{"arch": "mlp_mixer", "model": "image classifier", "dataset": "small renderings of single solids in any pose", "train_examples": 395000, "translate": 0.06, "color_jitter": 0.1, "targets": ["colour"], "norm_position": "pre", "activation": "gelu", "width": 128, "residual_init": "none", "optimizer": "soap", "eps": 1e-08, "warmup_steps": 360}
Rows from block 7 of a small image classifier, named by matrix and row number. Rows with one number belong to one neuron. Each number is 500 + 25 x the weight over its row's rms, rounded and kept within 0 to 999. All counts start at 0. Numbers have three digits each.
After each neuron's rows are labels from the 100 images, of 14848, where the neuron reaches its highest value: "top examples" is what is common among them; "peak on" is the class under the peak. Only what is clearly more common there than usual is listed. The data: small renderings of single solids in any pose. In brackets: how many of the 100, against the usual share in percent.
# fc1: MLP up (model.blocks.7.mlp.fc1.weight, 512x128), inputs 0-127
# fc2: MLP down (model.blocks.7.mlp.fc2.weight, 128x512, transposed), outputs 0-127

fc1.315:522495467551556474496513455489461517511508480463469458496473503524464497486477465525501514508485519518517545477505543507492502492489480508512492530475542526486473470536497510517528503487481477503517488518521513444472485516522479494475498494570478464469486454496461487516495485489475494491518486492482454497489534451521512500535506512480505496509527527521517479534490510567485454461508
fc2.315:529529513461535523536505529548512546483452511533502515505524492463510519487544521474487511471481489492529487503481473466503519515498514494512458527512492465484554548517524507510476512500525495480501503490505534526497485550516481475523495500482505509532538506485511473489508555563477558484480509516486527466523498500458491466518516513488446511513529519527495486516504518465450489524474
top examples: grey (27 vs 8.5)
peak on: solid (62 vs 30)

fc1.495:530467507477495520483467485496520506474515526495440476526536529492509518483513462510535528505475464504497456498517511468524495530501483527518490515470463479518493474519551468497498458518484488517508545523522525493536537485474477486514494479491479512453476476505505541532506498463513518478423491451482486481522501523498524500461495505498463517466449476456516487503508497523514464546513
fc2.495:449506499507455513495485479468462499497483471464553464551496466524489471508471540540493477483467513520490486525491491484490472485473455507540496470494526508505560521437485501503490529502495494506487506504508485491426490462517511505492522515520482504556467501476508464473499540530536492521520489508535476510497489504453475508479500475507516499544478505519498511463530502502525507543483
top examples: grey (36 vs 8.5); white (35 vs 8.3)
peak on: solid (67 vs 30)

fc1.70:470527541505493495488487521451396476538519487487443512526506508473474467490507504489481474516523510520518477476524458472483493510465483473494492510511439521490493474533473479473508488504502480513497541511500484456493539462507500494491532539496507509520510476512520531550510532443475472519525540511508533498492513510504495522448498501472494490471505476485488495511487487473487525495536
fc2.70:486473518509522526508491480469527449479501479437543516543502512506523487510469511528482510503500485536431527521505503487533501485524477449496501490517538512536496488492523483530468522528491515504537480549493437547473508507473505523502508536454483460486499504555497479517502464523520502520471514482514474514482468517478479520513520514529498488568515513493491475510511495511512531470509
top examples: brown (74 vs 8.3)
peak on: solid (63 vs 30)

fc1.3:472533498537437520531540519527475521502482486494527491551504487475462508569519482495507532518477478477479497480502504476542486458486491488490518515478448540508531500524521469536480503495485482504506499463537512512485476557496513464512538504481469517521508508507486455504469532490510480542488481480481498454460515491468491488502479496497480497523460513470447471510483528523497530523494
fc2.3:519491473488518474503437493509524533495517487518492501498477500514475508490490544511533474495480508549516541482515541514477459533515523513527485504485522466521469471458475514469492521492516512491474500524527441521538458513518536478512476509514522473471510485486532505416531496460533515503522483532480514471529454499498457510506488493484490465472535492470496498495549490489511526496467
top examples: green (25 vs 8.3)
peak on: solid (65 vs 30)

fc1.491:523500489517502479491520492507470463456520533518474484506527517505507477518535490549487496489542544493479527524500496487541509518536521519503523501532483529491504455433486495520516511482508508544503488537480510474516510496502513499457503495475492571519458535483490508525468511434485512474539479499481476502497517472490498528478532509487500532539518466484487528512462451538455506467487
fc2.491:537492503478522521480507539464494501506500493511486460484495488468491508463476486452499515511473512493499486514484503484534502519473485478457457493505492498513488480533535437476515480500507507518528442479471468469463510516466510523465518535502485463466498510521516509510480500486565512532460508489538500504506446496464486438515462485468473503488480525484530452545495493495526465479528
top examples: green (32 vs 8.3)
peak on: solid (60 vs 30)

fc1.356:521519439524516478504504482483452502503522439461473494526473495512506532509509528474473480463561500493481490514546514530474516517518539528489537514495546467492519527493484515504496495479529477466454506482516513499511505501521543543438501536474513484498516519505486516510515500470499445487529501515492490484487503528516503494488534443474472543517496515497489486535484480497516533486553
fc2.356:445438514486487495543495534519528505512513531510485520469492496529483533484522470462521508524498487541503465500508473510497503555506472455531480521523501504498485470495456480446498524491456470491534470544500466479463482485477472499568520471504466537481508469497496514511511496491503485507460525502489469532533540523531490482511488507519479446487519516497506490504504463520534482494502
top examples: orange (72 vs 8.3)
peak on: solid (87 vs 30)

fc1.151:477465504479477522501498509502459480504503502507468528515507533491507480471461517506508543538501520512486483463499511525486488516529473517497498495499495518507470536466505465470485484540514484518510537558528432496485544545479477511523519486498479447500561500458493521525483494473499510470500504486507511531507536483537513491540482484518497542519491456468514526474436504546487490457507
fc2.151:495476493479530544443514488484500472488493483520512475519510461493490501486482516540493481532493484466493506509495534470517511491506512477501515526466474533539519497459526535538492485516513480530452501490477547510503475501517452449514538539434458523544460515516488511498503463527495494521482526496476510499499503487510506495499508512533472533477486540468568478477479450513487489488526
top examples: brown (62 vs 8.3)
peak on: solid (64 vs 30)

fc1.427:488480522526521512514498450479514492477459457468514491505499558487487515497467567505505542534540475510508512511477484531512482484503517501511510473505493481461515492510502536493503471515504501526446480514530536502451479516464504507514479481538452476486564525452486493501551498497501480489492553537455513486512490493507524524500530492543523531522532502487492503496520543521471522489494
fc2.427:452489469512495477508510516516483513491495539506501498500503448497512490512480499500507503494507515544493493430490521494489531495491474471504518503496511502517480513438551514475515526497507486472464535515497475477556468497495500491523500484474472502505432474510535514504508534453520528521541504485512474490546458483475490431438503516464484483470496486491503499526510449483493455484480
top examples: green (46 vs 8.3)
peak on: solid (62 vs 30)

fc1.381:512519508496509518509542514519493504505518497515495508537492475487485484490507467487498539529484511502454530526453488520498488536455484503497539505508517532512473523578507463532503489506527522511487464446489492528460483491467506492468478504505482504519499502522477487525580503476465493452529544511453435523526491542491506505488531490496501464507499476456482482499468504476521485472493
fc2.381:508454531529501469499450465529510515450518515451472499507543509502516462544486520493473481478521524523534462464498477499484537494494540485485463498488504477500486429475490493518522494476476493454486518535517505452511519503484484541523482483541553529471484502504515507482482535488507478550510493527478536511518479475522491489507513478465497512492459475487519513532495481473497533509531
top examples: pink (72 vs 8.4)
peak on: solid (77 vs 30)

fc1.423:459451461543476468515523481508552459518480530487527493515522479533568504475487485505493513495502480480507483511502498535554497521494487506522490503486507539486491490485522516492504484485514468480530476521498467555492539545506535512516458494529487519472503533476485472469505476495493454458487478439503497499507551496505535484545472485515521532476458502488493528491515491480473489483477
fc2.423:521541496509511460533480514492502516535507489485469489477508489472456440533494476508517447516492495518492489489520539466502492514556493489528487536492502512491506534496483491480480579497473512520480487515543517494486486464474500444454506472497496502511449527484514534496541529522521505492544549496525477504525489520491482539491514539537535507527499474518535490531517507508471487471501
top examples: orange (29 vs 8.3)
peak on: solid (63 vs 30)

fc1.435:558479515510487461486507507549518528462488530533482536521536480458461482480495461497487483487468489512487484478538505470495524485502473502499482536493489494490540498495515508520442469522505499559526497463477535521515516501465497440442500525528510493508460550469516538520470506506493509491514469493476482510495530524508508526477492529486492488470516497536483482535509539506508537490534
fc2.435:505506503525477510477470501508459495549471521466525502487499490462490485433520515526520520468529520573493527528465516510501538516522538516484503472519497464524507527522485513478550482495498425475499483514513501556504500517525489479493464506534499492510488473539523510465489479503511514488471489508540532454515479478501492481498519460467552541475469522495513524487502490510499477510487
top examples: green (29 vs 8.3); grey (29 vs 8.5)
peak on: solid (69 vs 30)

fc1.459:509458495534484489486504543525469435524525549490479517525529532462482492444543501541522517505525455489506520483528533516506513528481483505495530526526514486472483492466507512486503449469465435545508477486525446490501520506481515494535500527508531494504521497492525505473489542474496502524516507517501507510494480500484543524502470477528446527536465494497488498515473476483490485529492
fc2.459:511461525474509562451522483479484502457476494473502515544507513495471523487430517473490511539504516500485524539509489496496504493566482484507520511504489516500447442505462504466524475508503485472480481494532467507464493509509501497510531555487487481517489475483465490520477509525494499558473502468488509498534539472532489505477511544529503523514511489466482512506498502473462502472457
top examples: brown (90 vs 8.3)
peak on: solid (65 vs 30)

fc1.159:495511485514477531519509536496495493495497479484460471509509505503481515506490485511451554500489464483530475513529533480474552481482475492520481524534506525505503472474485507528512482530492469538534488491477516513512477437523477430502470533511493498472495492481537536520477501535541490486487555485539483518494526452507443476487491508539515505504474542488531533505490516475516456468504
fc2.159:464479499559482473477508499514487526492475492501489524540524492481486536477495488537486483515488514512480504506479476462492528481467510538485520508463476502499507564459513530518529464492526551474490504497497488486498479536430530539522509503519529467531518535478515501441475512524491463510484467502482528465454462484515523481499474480487490460494518501479482497518501514519526510437483
top examples: green (79 vs 8.3)
peak on: solid (64 vs 30)

fc1.210:504487462504513520515527472531485476463492496540535531523555532534502540456527483474520518532495525515493508495498498503512510540512492497526505503501484540494500510492487535504489529516528507498488554507517504531441486461478499537501470507540489493471503504461492523512519495538487455497477495477436505521481521486507549532486521467504426452509471511493495497480472480525482494534463
fc2.210:473480517528524466559448474477484508503491474474489503467487486484503434546521505566484488472528480531557493463513498524497474473496472481493524488486488520504515521482526501499530443524500499494502480503496458510517515457501506527487498524497481519511468497548535472500509493507538517497515522473510472490519502563462504462507493481504470545485539531480480507525530496504481477513529
top examples: green (38 vs 8.3)
peak on: solid (63 vs 30)

fc1.322:510477499544477457538452491487509514488518503482494525505493511452501500498485498478459515504520520528477531507476487472489544505517463499530451568502486506477521485539503493460505531457501521484516534467493523534490459466474515468488502504481501536528467499490511475499483456496486514508435509519497498510517498524488563484560546493496519448488500491498526514489498520514485541494528
fc2.322:504533510533496534509523505487474493464520517516469446475488491508489490533501499482508511530489477508501504490500504503559465486516511515479503506453516532520497469515492493448487488492498537526495465492478453517515492483505464540506465483438518501475458495506500518491497495527529520504537478523514500484503508514465522502473463469460435493498466467548448447537492489462495451492519
top examples: grey (47 vs 8.5)
peak on: solid (72 vs 30)

fc1.36:497501510499494494538534505508501498498529443488494516551526503481537450516485496539493469503486552481482466507505470477539506486505520520535515469494556482476484484550519554484517504527480503474495474475484454504492513477484527497476525496485484477508546541493520516520429486469498483456519477509504510465489484517521477536488527508493472532478478484461456480521502524532476517474502
fc2.36:497539486500505464494490509436476514505491512465482488431515489543482522502535551462529493474494484509489505512494534452466522486491501487479534521491519515482502517485457453471497474495520539558514471527543514472515477520482491468496486479518505522488472493493488475491567483478509523486504480516466441546530500473516512502483510492499498473535503514499516498492462446471523505499504
top examples: orange (33 vs 8.3); yellow (28 vs 8.2)
peak on: solid (87 vs 30)

fc1.439:512501494501505528508496514446513506493574484484502493452498476474497488499509521514482509475459528469505502494507514534511551490501514522523452517489517450488482483503482461526498469516552484503513527481492466496472484536490475522484487521516512486504447486477520519521501531492511450477486552490549509493468493482560480493492533479503470445544517472516474493480503468506473525468534
fc2.439:494484496497493517509478493537490499505504494525522486566486516506498541518488487453509501517515487499511481489515481546507482480529507487495494490517538550462494511503541518512439530518471507502532490500530526441480539496508537502507487441486463498520480531498490470483470490480488545517492500531485486496558475533514497478531512492462524534476520461537530450513499564526515482509483
top examples: green (80 vs 8.3)
peak on: solid (81 vs 30)

fc1.451:526518489498516485547532486494526488494460518442476533468520519506492486463504503519463491547488472494489497513441518489469523486498458527486496495529523476514494530494507477482464545453476491491478458488497463492447512481508532498474443518526525515509536494481471508486476496537485516517509528513496551492479504469532523479556512528519486516503468521497504484518461465505505537523537
fc2.451:518493499467485517491511494479480514485523520518482539497521532491488488523520442463510507512496508451521483485489518540513493509493530480526506519428465559496478505501483493487507480509542484527510514507501515537544509543475518504516468492468460457507499492498527515524565508450481503472491502482517494461483496538511492537474456526551470509508465460492480499505538520494509469474459
top examples: brown (46 vs 8.3)
peak on: solid (80 vs 30)

fc1.321:510499487533483505517470493490444540487516491515443491511451492456492458447482532508484491477509492506502516526499500507530520537519496507502539483511503525500557484523482467467465460542504469534510499511546494517455505472521501481531498499464528518514486492472466518499518488493522507504466545493436511503476493476532474530516547437533490510524520508472505518490487515512477499518526
fc2.321:481489489480492457480566528468537484488501496477514463490536529507497497516521483522528435505515525510514519529458469526498444440491493510519465503450506432503533542511467523495538516493500552464505482505480517469458555491467495513510519495545508516507497484519509485519523482472495496537494494492519520527521525466512532513456476491494489507484513490522497513485518490496515532495503
top examples: pink (52 vs 8.4)
peak on: solid (78 vs 30)